Weights of a small masked spectrogram model.
Training: adamw at rate 0.00074, 6900 steps, batches of 64.
Data: trained on struck, bounced, scraped and rolled objects made by modal synthesis, 78125 training examples, 5.7 epochs.
Rows from block 4 of a small masked spectrogram model, named by matrix and row number. Rows with one number belong to one neuron. Each number is 128 + 32 x the weight over its row's rms, rounded and kept within 0 to 255. All counts start at 0. Numbers have three digits each.
After each neuron's rows are labels from the 100 clips, of 14976, where the neuron reaches its largest size: "top examples" is what is common among them; "peak in band" is the frequency band that holds the peak. Only what is clearly more common there than usual is listed. The data: struck, bounced, scraped and rolled objects made by modal synthesis.
# gate: MLP gate (model.blocks.4.mlp.gate.weight, 672x256), inputs 0-85
# fc1: MLP up (model.blocks.4.mlp.fc1.weight, 672x256), inputs 0-85
# fc2: MLP down (model.blocks.4.mlp.fc2.weight, 256x672, transposed), outputs 0-85

gate.536:128141172170128130152141106151127075128141163175131128060096130128141172039147112128144091111128084190128165129128128117128128140141046136193128128154178128128099135079138124128128075128045208128195081107128110132128083084180128108154128156189128088128134128
fc1.536:128123128128083128150128128098091093105113161133158182093128141179107128094128149124179084128128141168173130083194049166081140128113096113127087157104125128207170128176144124103097133168128177185128127081068151123182112151200097111128128171128166128047128122
fc2.536:127102128128030095153128128111158095093128112128053128174128189128128128212128128128098102100166090126128128072165128128162128117128123194137098168128138114122137110123119099131113098128109192088155128128186166058128128132128165128128194094132128128163128173
top examples: size: small; steel-like damping
peak in band: 0 to 250 Hz

gate.408:155141209128180187172128150128124128113128128128163118128128074130128128179154125064128088126191081128130187128107171156074108139091105128128147153144153056136126089177128128128093052128128100128116102076128128128183128107090114128128127095128090074128128120
fc1.408:128169128128128121125125128085128155044097114128128090205128101128128128202113154159230106088184128176129152128089128071099131140062114094161104169086153094161073128101128147097128070128085087148128102124067152054128099140128128151128120082058128075128163114
fc2.408:146200078098128134139094181113060128134159128152171066102128195122150128128099105128142130195128123177131109118134114152128124131106084093057108179128147204115185142111071138066112152117173136166161128128128128120110085135104128128128128102166039174108126174
top examples: steel-like damping
peak in band: 4000 to 8000 Hz; 250 to 500 Hz

gate.12:171128128080099183128109162109168078128123200225179121128070156128107120048104156184175119222128148180183128128044128128121110107195107174128076181133114149128143108140148128076128128128128215125116084126128128166155094088128088124075144128128171167128141149
fc1.12:076128163128128128131116128128081202128078108128153172122128103200105128189128097126128077130096100057106128231128128110147137152088132016177128098116048137156151137128128128153153081116175082064166081093128128159128140128128193084136128120128128128182044191
fc2.12:119128100139162107164153104163080127128128154128128144128138207128118128128128111156130144128128150063054115147128140128091128171128158100130143152128128140112176143128114128147128128192142142128064148098173128145128128126127148146101173154185128104155135177
top examples: repeated hits
peak in band: 2000 to 4000 Hz

gate.652:128128184112128128139154062128155161066131145072152099128137128128113128128167152135143128050194147128184128123128105128076164186132133128074128065128057147128117151102098173128104128157062115155128128087128151147128127155103068141071092096167128199140078113
fc1.652:151150128095130128125085128128128118173075166155095135146128076128048145153157062146114100113116090128172106161088168201128160088138168079128112165128128070124116128084128182166161128128127100079133067128081128178128128165086128140104094104128128060109113092
fc2.652:174177046136145173163097130110105142110180170128165138147123163168122143047136141128128070147192128128163160118139128131131124079117099128128147156128145128110110152078114148175125128116015117195128149150128116159128128113128144037128181101128094128125154138
top examples: rumble; scraping
peak in band: 0 to 250 Hz

gate.305:192128094094100128016109123138098143181178176178105128164128181166103128128018105108052128157170093066092128128120128128119128128128104167091129166110136107123177105150192128104111128132128128132204093085128128125128130128128139128119033062128107145124178150
fc1.305:161173075100138128069125141092128088088128128128128128152128128176102120089165132088128118178128152128128191174128128102128157170171128128128097128070099084187117126166132148136093183128181102128128110165128128111164131128091110136128087128106094195149096128
fc2.305:101172128128128128100136114112112128128103140148124126142134136125146139077080110128110097101128223127114148128188119163128100074128160138084138169128163119145137151178192135078128185172154128176209086128118128128127093128129145155109194090128143128128128132
top examples: steel-like damping; string
peak in band: 2000 to 4000 Hz

gate.594:074128128128175100061128113130128128161128100128087195085151128156198139096089128159115154120081134083128168122163128124124161139109108049179180091128108128128129112128075116148111041095090142128128106101128156128108154098158174173128207151128171088144169177
fc1.594:152078139110121096112172128159072113128187142128128190128079164128128128145128085137123128156116156080107105082167145155097147077149066171142166128143128058128131128099146129128128104053134147105173128130148128161099147188138067128128130181059102154073147063
fc2.594:146128041128128108117101142128103142149125150128170128118171086154128158189139181157118070126128128157128128136110128128128128099097128153078127119129210189109121099150128079037157151170128128104121132149142181113110125127158112128157128108128195128191144206
top examples: hard striker; bouncing
peak in band: 2000 to 4000 Hz

gate.290:128081128128157127124092128114128102062128128148128128128128143150128128085128128128128191092128069128130145128180096158128148081143111189128157083183128139128128128128060117128128114090169101128105085126125120183128112100071144149097187128128075128128090173
fc1.290:128145143151138128128106161161111102128128078118165128128128175075108070128166151071104125111183128114128146169128128160120074166069128075091096171109161092161113158174088151113128062131128222108128119155081148128088128127132128096128128178175128128128110141
fc2.290:187169128151138182092141197128150176128140107124128126128082076106128123128114163130185149129197129132140132128128099132112119157090124072134174089131152128130128129128160159062128074190170046120071011143083154128167128190079145128143114081151099103106145128
top examples: steel-like damping
peak in band: 1000 to 2000 Hz

gate.397:077150128071159128104177128128128128080128128128128140128153128128137128109178089114098105090061128131130162140128128109091128111128087128131162189144128083102173113170080159128106128128091149149103114128128112135127128145161128189122206156128102093114162148
fc1.397:128116150128128172060128217128150143128099187091164105128199181128128112049136084105192128132100128128165219110149128079066153152146141129155137117128083088110154128128094135154128155128136171120128205099088128187113138112128033128188112100145119145109072128
fc2.397:128098133211128188128128074128128156154125110120126128137070087128142166092128161128111140144128158089158128128128128079091128128128043141085125147136194137032078118128093101184128132093128128158216135143166181108151143165098121002139123128128102119079128133
top examples: mains hum
peak in band: 0 to 250 Hz

gate.269:173072118128144056107128119172109128128095166128128128187085121123207135087103187169133128128129135128131129118128128121130128090096072128128078070124098128153147136130128090128143128128080134128132168128160083128108128194117128122128181113068124177195189135
fc1.269:129116149138118099109128136156128139182093089095097130118128098146128072111128102125145057135128128146101089176124184166104112128154071164128174112067128080128128128128118094128128176139197177128144090128115159085190140128128128129128154166035161132180151183
fc2.269:087099110135128128119051128119123112119099181128131128109144148140078153128128128113128123149086157141178199147125137150176136128072102081125153151128128085128128131110120128148120214128181169188148148128114161096114099071128128104092075086158048128089081110
top examples: striker: hard; steel-like damping
peak in band: 2000 to 4000 Hz

gate.479:128128173142128174128128145132128134069175128138128076082137128155128128128128132185128165174057126100188128151077106182170176080128081140115103171128128072149128117170128185043114100128147128139128063128138128128100160133128128058150171082155128121091128196
fc1.479:128128095103106089128100056125090102100128105216091090128215102095116128128123132128128089078128132147128128144148065105078115167217138128048123083154155077128162074198118109066174131128186153128128161128109137080184128116153128148161128146128153128100107167
fc2.479:129146080128140173109078154163143139128128143130148128144095128196141128128128112128128199096093132092115155159128132103151144128154025109128062179155172128128163051142128128141135129115125159128182109128141127104128128122118078157128144136120128162128146130
top examples: one hit
peak in band: 0 to 250 Hz

gate.55:104103185100164152157128162106095128081128128128128148089128149171177188109128077070128144080059149097176164170107152200096128135176119161145128121175149108128103176096131143071187164137108111163143148128152128147128128128088069128128173084083172205128096078
fc1.55:120128107119128159163148140190070128154151128128128161177074095128138174092172178136112177128128120163185109049128128132156128128210128140128152145150076128092130146135103128128104069043068155128214128128128046114086088188172176150128085128145128094108145159
fc2.55:155231109094128107128135135110133141102146128183162128189107129099128128135110128128128148143160145128110128123209128132076070112098099134085093164145128128128152192169128128056131155128128062128171128129094068075113122128103161186131186129227138128158109169
top examples: pink noise; action: scraping
peak in band: 0 to 250 Hz

gate.271:171128128070098128128109128083155128192128096094180116182170168121091080128128153119102219071128142093144189128128128191158093121141144128164097082093110106184122152128128186141128142102128128205128099128128149174128153128172128090097128148144046128144128122
fc1.271:172171104180131105128128102185121163128128137128128081128013068128128112158153185113127128117144087102073162100082149145157128007153128137116086076078075156150123128188077139173159128091163146128128128075128147140092180128082192128115128179128128058070145063
fc2.271:128122029031173093085128121095128128150128128172115141172218110096080141162128126191128119085128141128128124106119125222128079141132142111128109155128134156161186128128128122115128158128128137073191113101143183041149165110128128128087215128224134039166163190
top examples: hard striker
peak in band: 4000 to 8000 Hz

gate.238:092140106091108128113081128092128179155128128084128128080122128124214097128128117088167128154051128177128158134099114143154198109171115150143096180171128128081132095198139102126128120101128174128202128128148126128112100128128128128109046101155128188102128143
fc1.238:128082082170128065109134147127118113128130128066173166128113128030149128103134127094128094068126128122055128082128111167128128118128128111128138083135075115128108184131172128207128128160128150128128127153128128171064084128126181097131128097139068136134093128
fc2.238:151152100162155095128128090128112086128087128120120128134162099071201130099160116078128150171128098163120131128128109128123128211123120128128110062143087128119042157128128086111128152128124128198094180170099166136128128203171175114128032128172128152147113128
top examples: rumble; membrane
peak in band: 4000 to 8000 Hz

gate.608:128067143107094128087117172128112171113143128088169176168137128188097154146128113163126128128097177118173144107067136128128128145080144074142152099095113168116173123085148128128166145094064128117106139129138190128089146102148192096126129106044136096199090076
fc1.608:128177128097087128182086128090143128085153128181115128176128128128128142128200106161094147159113095114108188186140132128115076156127070153128128057174172128128093155160088093096102104147128122128128128111208128128128152205069104144165128123128093178093128196
fc2.608:119128166128090128138128128128128128177128104128058128128128131128143128128128156114128096128180128128128128128128094049178128159128229128128128054128000128226154113128168171128158087128212128128128128128128128181128108134128128128255175199138128128128177101
top examples: hard striker; action: rolling
peak in band: 4000 to 8000 Hz

gate.162:145128150079128128125174128051169128071184174128128128128095128128165076094168128128128117131074128145037165219128171140047128151074128147080117049128128128128128134166080128128128182099128128128072134173128128104128128076053148091128180128187028153114102128
fc1.162:128128087162068128160128128141155128062128056177128128179128175063160160128152128120132128112128105074110064128097128141128128100162128087128071128128169128128128128142062179160128124165128128128152123173087149120058152128158191115150128124128089128115128128
fc2.162:126140098075128109128128193117128136105130161073125153161138140078191119133173128136170150166156134132128128077154128173133118127095128167133128136136125127135146126142134178128102130150168085156174138103027081071124104128133152121130193108128140148128128128
top examples: mains hum
peak in band: 0 to 250 Hz

gate.47:103143114128061074152125206128144194103095100111095163154128067157128115170096174166086144128108080128128128080101140107128128136128154164163111171190109147128128164128086153128110128168128166161128128172150084059157099128149130128157128142166128128128150146
fc1.47:121137128151128156104128130128128128075072128063128128128163184211128174081111171083133067157154102128200093128151063114128128189075128110128168143151128128120069098141128158181128119128128157128080095128128128123092128130128155080128203101114149128094085081
fc2.47:128098167128096162131128128104155111128148128095136134087107127087105169128093110156128149148169128157097128080167172149101128128038165163184075201128133124128086128087118115130128111098128163176121087113128165062088128128130130145068128117128124062156109115
top examples: striker: hard; glass-like damping
peak in band: 2000 to 4000 Hz

gate.96:090154153146140121078128200196089128101128136155128081128085194128128168114159128128127124115136144128145090128128128119128170084128094162062128162128096128088172148128066184168168084159194202107128164128117139128094113186128060116113167195134185128128101155
fc1.96:159128128128128170125128212178080068128193128112128135117128167166160128131115128166110100182079137128104058139128117101189128145128128084112156171128128128128141099128128128136128128111110128160128131074108128128099037128090128158133121128124128128165090175
fc2.96:128141128128156063128174108099157208128099107128104128128151100088136119112142170128184146128168038094119131159092128149148111184097128119196131039128194102169153128128152058090144128128126093095071132128141124062156096128158128117118107075110090132143128136
top examples: striker: hard; reverberation; text has "room"; text has "reverberant"
peak in band: 500 to 1000 Hz

gate.294:107128172094154073183090195096098128054106207092103128130128106080128170168158128128086128128155093156189211128161128128111104168128117190182092125128148149135140086160128128108164128096128107164092128128128128128167110128095128128116086060128117118094108146
fc1.294:159128192128136082158106128141109128128128128151098175114128128092152110130128179128117158152091128075179166128128105161078141155103152128091066087128146130128065120143159085109128165180064142128087128095166128169128128144128116086110128150110098190079190168
fc2.294:144128120128128144071128168128130064141096164110128144128128174094140136128098145084136198128068131128135154120110146115092157131174108155083069095128097128118105109126128120118154128128128125138135038150156138152130118128128040097115139152132128121087128138
top examples: one hit
peak in band: 500 to 1000 Hz

gate.573:098136180159178057153110128180176079128128127100114128025128101128162110143128110190109089128186128069165195128167145146078120081128140120128081162128122090102075132128128089128106128150128111111096161174109037091085133149128128128128205109025118096092131071
fc1.573:048187152128155128134165109142101193128144114180158086128162168204141135153179128108120151097128141128119128111128089128132066103084107089128139128103125170128100188128142128128194072128154129071128128169101128128103128139094147104070165084128173128109107169
fc2.573:215129154105143137114126089101128135097178160137128061152132107221191115128098156128145139153128128099114077098136087152126092112205128128163128092124128191207128133128101077143128111128101083128044097150128113128140174128195128106128106128110118189146140141
top examples: steel-like damping
peak in band: 1000 to 2000 Hz

gate.203:121128104067128158089128166114128128058128128128077126166128142099128128080147128083128188127128161147128177206101094179128128128128065068149186040101137149080124126128132085066128197197128128195153090179123146100086140157141128146137128128128128128128130133
fc1.203:128128147071172086128128128147093066110128112075128128128104181059079128074128125168152113130128099216121128071141128128181231128179134181128168128167128128134128088102136151120170128128121128184128139143128143128043128145128121177070128123133128082169129128
fc2.203:128153078085077129178128138128145072078066128128096128128087097132152128072131128128094128102054128128130151128118079176128140083146133183128155015125164139090135077136131128128166096081091172068156128169172132145128163128137156112159079140137128100082128106
top examples: hard striker; large
peak in band: 4000 to 8000 Hz

gate.431:128101128129163128131079107134128124151119116085140128132128106075128110073174186070168166178157080187076114153147097087089181091138128128094128166128128128102092106164132128101142086153088082145078128162156155148128080170128113128118128151171166128164148171
fc1.431:126128095128146139068151128128088128159211167197128157185117106144128157101143147128047167106125124185128128128101137099152107124128128185085128133141162076128146217100156174146160082128075099135176128149089073128156128128158128152167099042159137128159099145
fc2.431:128097175128110212112147130143129114151122128075218132147073118111146128090128171116123102164171109128164093075102128132087085143113114155119080128100126063111128085110102105108145176129127128084128121146161132128115110146136062128135132098128174123084108128
top examples: size: small; steel-like damping
peak in band: 250 to 500 Hz

gate.609:128164099149128093128083102128147096128128128132167161100128172170128132147086095134196154093135128086128180108128134112128128128119115128086125171126128128089157106164128152132128128126076095128128142128165156127128102158173146082128128140113143128064039128
fc1.609:119128128128059170141135128199128110128128109187128020114128128121128119128128181128154098152150080116158063082129128128149180128131098172138100144128153132144175128168176074150128173128045066109137168128084128159128128090102128106128137115071143143134147128
fc2.609:129128103168128078154177161106136123128151094105131160085132095128117128116073145160128061128153085128128157128131193093127128128110155169128108116129149128172043060129128160080151153054151156169146147128126157056082118165106123128093101118171131168155124014
top examples: steel-like damping; text has "noise"
peak in band: 500 to 1000 Hz; 250 to 500 Hz

gate.453:154155205128136128128108105098128100128128174128128128099172118128079153128128101143128165089110155209127128190094152199128128149128131128070153128128147128135128203128119070117115128114124151122086189146154164128128128128115128128096128080202070128171128092
fc1.453:097101128128136182175078065139128040128128145187128128088110128076162128128128169177107172145113196189092128094174128114133101154128128115156155109174073108101128132192160170099076154086128150131183128128084178128153089137147128128095092128144147153128137128
fc2.453:057161173195159087116128128154128118128152128116083079128132128101159128142027153168087128153087148117116128098106196114153139128078087046128184128157128131061091195131128145080102141122150152138105197125128119077152114118102077128128178063133122071128038106
top examples: mains hum
peak in band: 4000 to 8000 Hz

gate.463:155128131136082151117133128128150166128087155092151130140147117142100157128162132111155142128158189163173128088134128128128192139202123110189128155139128157095091099128128096128139169187077111128128104128140116064116190160128089100121108116212167160181200128
fc1.463:147128128113165196149071128128128128127074133163073128128085128162128128180085128081128183122108128075128149060108139128141169128204128128128156135158128128128128061247114128125133128190152085207114158055128098128128110158128092151103082128146107128114113126
fc2.463:100119133137128110127072121128128085128133146150111078039119248191086113080123192118140104138155101148128096131128124163124086190073191128128128099107120128165149133128101121137096157128031208157145128128195178128074128133167130042172128129139121149139098164
top examples: one hit
peak in band: 0 to 250 Hz

gate.312:128136172128135145183118158123128088091128140167128128165098122128146098128112139141121110128137112128062166088221144113083132114135098128128128133128115128077198113125194183128085128128072118199151128148128157160078128157104226128128088105128096157151128139
fc1.312:069184146128095094181087078114119164128134114128158128089158128079149128128128162058128128150144157175128152128226040105128128154128166128166128090128128105103114248128080128155152129086128072077152110157128161128116180101119128128160128098064139092154014148
fc2.312:195128128128158190128028128145124133128128158090128113092128074106128169128096128128096128098128130188231111128164128128193109128128128124128128128128111128188040128128128128149111049128044045128128128102118120128128128099165128054128102128128128128100128109
top examples: hard striker; scraping
peak in band: 2000 to 4000 Hz

gate.300:163128128150128088113128043128094149089128100082070128128098079115107128085086111092118115128148160157166108131138149104093175136145128138177155104128097128163119202186068097091062128128140135140224114171185128053174128128128022101163100171172144128128104128
fc1.300:158085183103128074167187128128133194098128128128174159128133080111153146154128128179128113158214014128087122128128128157142128149168128128102099124143043104128113118129173062160128093196155117128150106072103087153082108128128128128103166166089160137128147062
fc2.300:171149195129120128125101180128171139128128128094128114128128128095096128180105159128128128157141128164128128123128128128128128128057128128223128123181049191128128128064158157151128110064091128128067060128086128128109128128152128128128119128128128128128128128
top examples: one hit
peak in band: 0 to 250 Hz

gate.583:147128128071103069232128151097128128128138104128090128229062128128168159121128128166088128184128128088135164189128101143100121092121128128128157155138128144128128128128091083067093128098099128128149128190128128155086162123127193155087138147157128198172106137
fc1.583:136128166146053128107110082128124128149089099186136177212108122158128168164091181153136067147128128078128156082128128177128155155128099099128128128144128091124128166157087128169154131152116173128079144079128100141128086102128195128090128114176109128128065129
fc2.583:128119181075100095110186098100121158128118144094145088128148116108128131128134180115135159111161129129143099151121129079092128145075144160087128134130103128136117066129128128101129071141114154140075116135098137128161125153128128124116123084215143129128199128
top examples: hard striker; bouncing
peak in band: 4000 to 8000 Hz

gate.117:077094128113128112148162169128118093107159185130128187175181128174128070128064127071128149109156154170139198163128144086101181160090128162174178076129089078135160088142170128095145102184179128139128128128174149201158128111111056185068105100128128108128063128
fc1.117:141204100070128128064093158100069188085185128128128212183202174126088165128144128128128166172128112128172128065062125109147164156128128120138106189104098163140078128186145097085134168112128128087128083140128192142104166102077154154156102128117149107128128122
fc2.117:128174111128174079128115181128164123147116158160156176165128078089088151100125120125063128129173088134096161128127128128128157164101128128134128128128068128144128192117145206128144139184128105128209209128037123066166131131149122098181160132128093128135100141
top examples: striker: hard; small; rumble
peak in band: 0 to 250 Hz

gate.24:128144164085097160106128093192128128076138189128070138128049094142128136128150133128128129038211128069170094130127099108076128142134041096106173083128179128128172087115184158146136128187167193113128128179177128124153128128116150111128142095128124128123128157
fc1.24:095128096128102128177074128117096110128069164128103155188097128128081156133128128093197175062226156128128128128096090128128106170128128128128128072089114100128167069202162079128128128128083128128128069128128148128114118158156128117128128085061128128094128128
fc2.24:162114149128171028120134110128140163182135114128122107127213162066130114128127139150091128189140100153095101104167131111191099139137200144175071213098092128190121166128086108138107104091128086136113177094128106116126111178141142094106163166140128164163100127
top examples: mains hum
peak in band: 250 to 500 Hz

gate.339:128128128075082047128128128128109128128201128099151175128116157084139098110155128152127128031138141128128209128123143128082148071151156155152097147128176128134174129128128128086111128158043128202128083169158128137043074089128128062128128100128128128128129182
fc1.339:128082147175128143111128146180181128177153128128058156055087106078085100121048181128127154128086063112114170128097166128128128144147128128180128084101128192128142128173136128112128124129184128128193088128142128148164128081091160128128134148128096061086126131
fc2.339:138128128085160123139107164076128128128137156116165128148152107156128139128053114128128128128110157097127070108128128128155137117073128128128100196161128083128078130128121063137081128104060218094128128136144200124117128214128128200142145089128128046128128170
top examples: size: small; steel-like damping
peak in band: 4000 to 8000 Hz

gate.502:060182106128076096058066129165103173077159128128128128146094109135122185074091116149162128128155180176128128128128175095092169128112066128128128107076184128166173150128128128083073125182128128160128096177130159128128075159128111128086130090083162168128057108
fc1.502:128139162128183128086084199084128056089158089097128144128128128074134128128128179128128161097054128077162092128144128128142047104134170128110116143112128128098128128104128047180121044128087135128128100128128080071162128128174184166131128191154128095128128109
fc2.502:114128128128051125132128084117107128153111179124123068139096147107148128124128083128139128159082138164134176096113144126128153079156161141104078139113128128129128092128028128128128128085146148120126128163161102170109089146100182134133112206185128042137132160
top examples: size: small; steel-like damping
peak in band: 4000 to 8000 Hz

gate.349:107172128157082128184056190152128128082136157141071128120157117077134136128161118076095151162128128128171171108128128074128178128158128172128122122147192080106128138081134101164150172162089180101049177128128160145083128200128087193128151095150128249132091159
fc1.349:120156128098128109109170128154145133108166104180137128111074155128057149155173162085090116084158103098077130085081128161113128128187069174128101139128084150157096146202148186128112128175128107142092210070077083080128128128102101107102160128149098100045034128
fc2.349:128098139164128140189128112128155156128128128128128129128085148190221128097128101128140128128197088144128133122128142115151138128128128094128156127128128050109054128131047148237068092128111132156153128111098138128177128158092103147170128124128083158103123030
top examples: rumble; rubber-like damping
peak in band: 0 to 250 Hz

gate.177:147164128128101128128153128128128159084128128166152095167092108160128050038106165122128128093128128118091091136093144099170128128098087154086122128195124120128140182128081193128128128085100084123163129128128128128128147081128128182144128086183066128111154218
fc1.177:128128128099150143128081137100100118128205109097152136061128185128151128091207128128128110162090151128128110096169145156098128134128097100083175140128156160161212114136083113086128128145076127184128068149128062197128152194074128172147145154169128128128149128
fc2.177:128074128128116181168106143153128170128128124071119194128137128128111135130154128115128146114117128128173166128128128174103168052164173128045155128119128134128128128083128128178128089099128128090095081128128065109128144159128128110106192139150128074118166128
top examples: striker: hard; steel-like damping
peak in band: 2000 to 4000 Hz

gate.45:127128165128128180072180128143095128110128136128184153071139128077185123057113128157106106078128070089173115128094102128103128128150128152092128112068116107128128128141111171108128182128202086128127175126058113128178111128142059128103137152128128098082157210
fc1.45:128128128128187165128128032128128128184120128128128068128128136195177159070171155104160147128128128194192170128155128128080128128144128128128128144128133056128128128081128101128144198128128128123128173120092128145144143128168163128128102100128120128128128186
fc2.45:087150144141154137128128123128124050128169146109104255109136210128072140041128160113130146095128101086128147167153149128128128121163128128192128126142128128061128078058099135128116108205128149170091197128128100237128128092128128124128128070153105165128110127
top examples: mains hum
peak in band: 0 to 250 Hz

gate.586:149150128077188160164090128174130128068128169069159173100146128163169128116157128128123084127157168128144081148100182143139150128128116136091153116127120128128128070128128175159128071160149221105128127059112089149128128164088131091128142113151128128102093185
fc1.586:168089198177111128100153189128066148112111100128157128128128128153180160100128128128095090248101191174091082128166128128128111128128137135098142128169120088117157149128128173159142128118107128074134128136032128186128128112090128198106128128128163128128128151
fc2.586:184142128118164053147135086118181161139078086140115138147151098096098138128141158163187186155128128115090151162128115167078083102141132054192118105128193128165153159142110128039140141126156117085158089128132124040150113186162147162091105096086128148170128128
top examples: rumble; scraping
peak in band: 0 to 250 Hz

gate.587:097108128082067106128163137128103067102128128136142036057128064128128106128113140118061128035176198128168128143167128128081134103101128168155098107128128059114092128128155109166128161090128167128130105155094128128128147128115084106157128053195123128206094128
fc1.587:149182128081128159154161190120181128128114114133163128168128128128186098101176128143086105139123138100143165154128137163128085100118151107045049163043139145128117128167094086147169128072129117134128174128140042079128182128181128128128167101143120160095128128
fc2.587:128157165085180089108097087109179079128172132191160134128173128139126165101177145145128058097126076150128100128193128128190126093128198190175085128128128091219128128165127066069128128084128147097162209128128076084064128109160128079129128120109127128177124163
top examples: mains hum
peak in band: 0 to 250 Hz

gate.340:132168213125135163088092209174128128123128138215185128128109128060164158157149090165129072128128088128128145109128096092136128105153116095155128148106128127109128091109128128175093045128128110130125169154128132098128123100091187136215128128145150071101128164
fc1.340:128128204128128142128128091071128133160128128128134085086128162225128070150159128128128089171229179144128128208128131128128119090078168155084155082128166128123128142103128077102161096185225122056069121175186080151158128146128113125049158128106128098183128128
fc2.340:062128054128070132128215146128128128168128108151151101143123137112167111128141139094129130128081151168095189103125067124128192074225197123094128135103046128135164066128166128086159192103128142128128129172091084069127128128152088168161100128101155179161159097
top examples: size: small; steel-like damping
peak in band: 250 to 500 Hz

gate.169:099150100086139128176080147139078093160145170189164154128128151158159181086105096060137143137128128167145146158128180162128172152140099094191128128127140151147091077072144098161158140163100105120142124120243128148128205128088135128083128128150089148059185110
fc1.169:110065146128128096128149095128084184099108128123179156150179189139128165092142128128145128194146171059086178160167128095113043128140128155161098128176128173162081092092099128117074163146128128099128117128177151134059085092237128159064183128108128100172128155
fc2.169:165128128128196175128065166128128128128178145128128128128063055098128128128128128128128128151230128128107128128128128153158128144128126128146219142128120128145128128128128161128134053128128128128167059128128128128128132186128128163150128128203128128128132170
top examples: one hit
peak in band: 250 to 500 Hz

gate.172:128201166130229128128173148128108096097163134074180073176138166154163169163148128128128128128150178128128102168172139168056128092107112128181105113122128128128162073128070128078117143155110074085169128161128128087117079077093128128158179127132128128128150093
fc1.172:128104128088144114132128128128160132144128099148128101103113128151128060128089091094128110200128128128081087076082186114091128123128058081173128102095104098128129162123128128128144122128165077170128186191128186128141103128187195157137158128128118117147151204
fc2.172:084119128087177083128128237128136187114164156128041201128130042087100134128089134170094128165126142096202125150148100128128148126128115105191157125128128153128126141082128156172128151128162149191142118096105079128152139128083128140128211096109087128116093035
top examples: repeated hits
peak in band: 0 to 250 Hz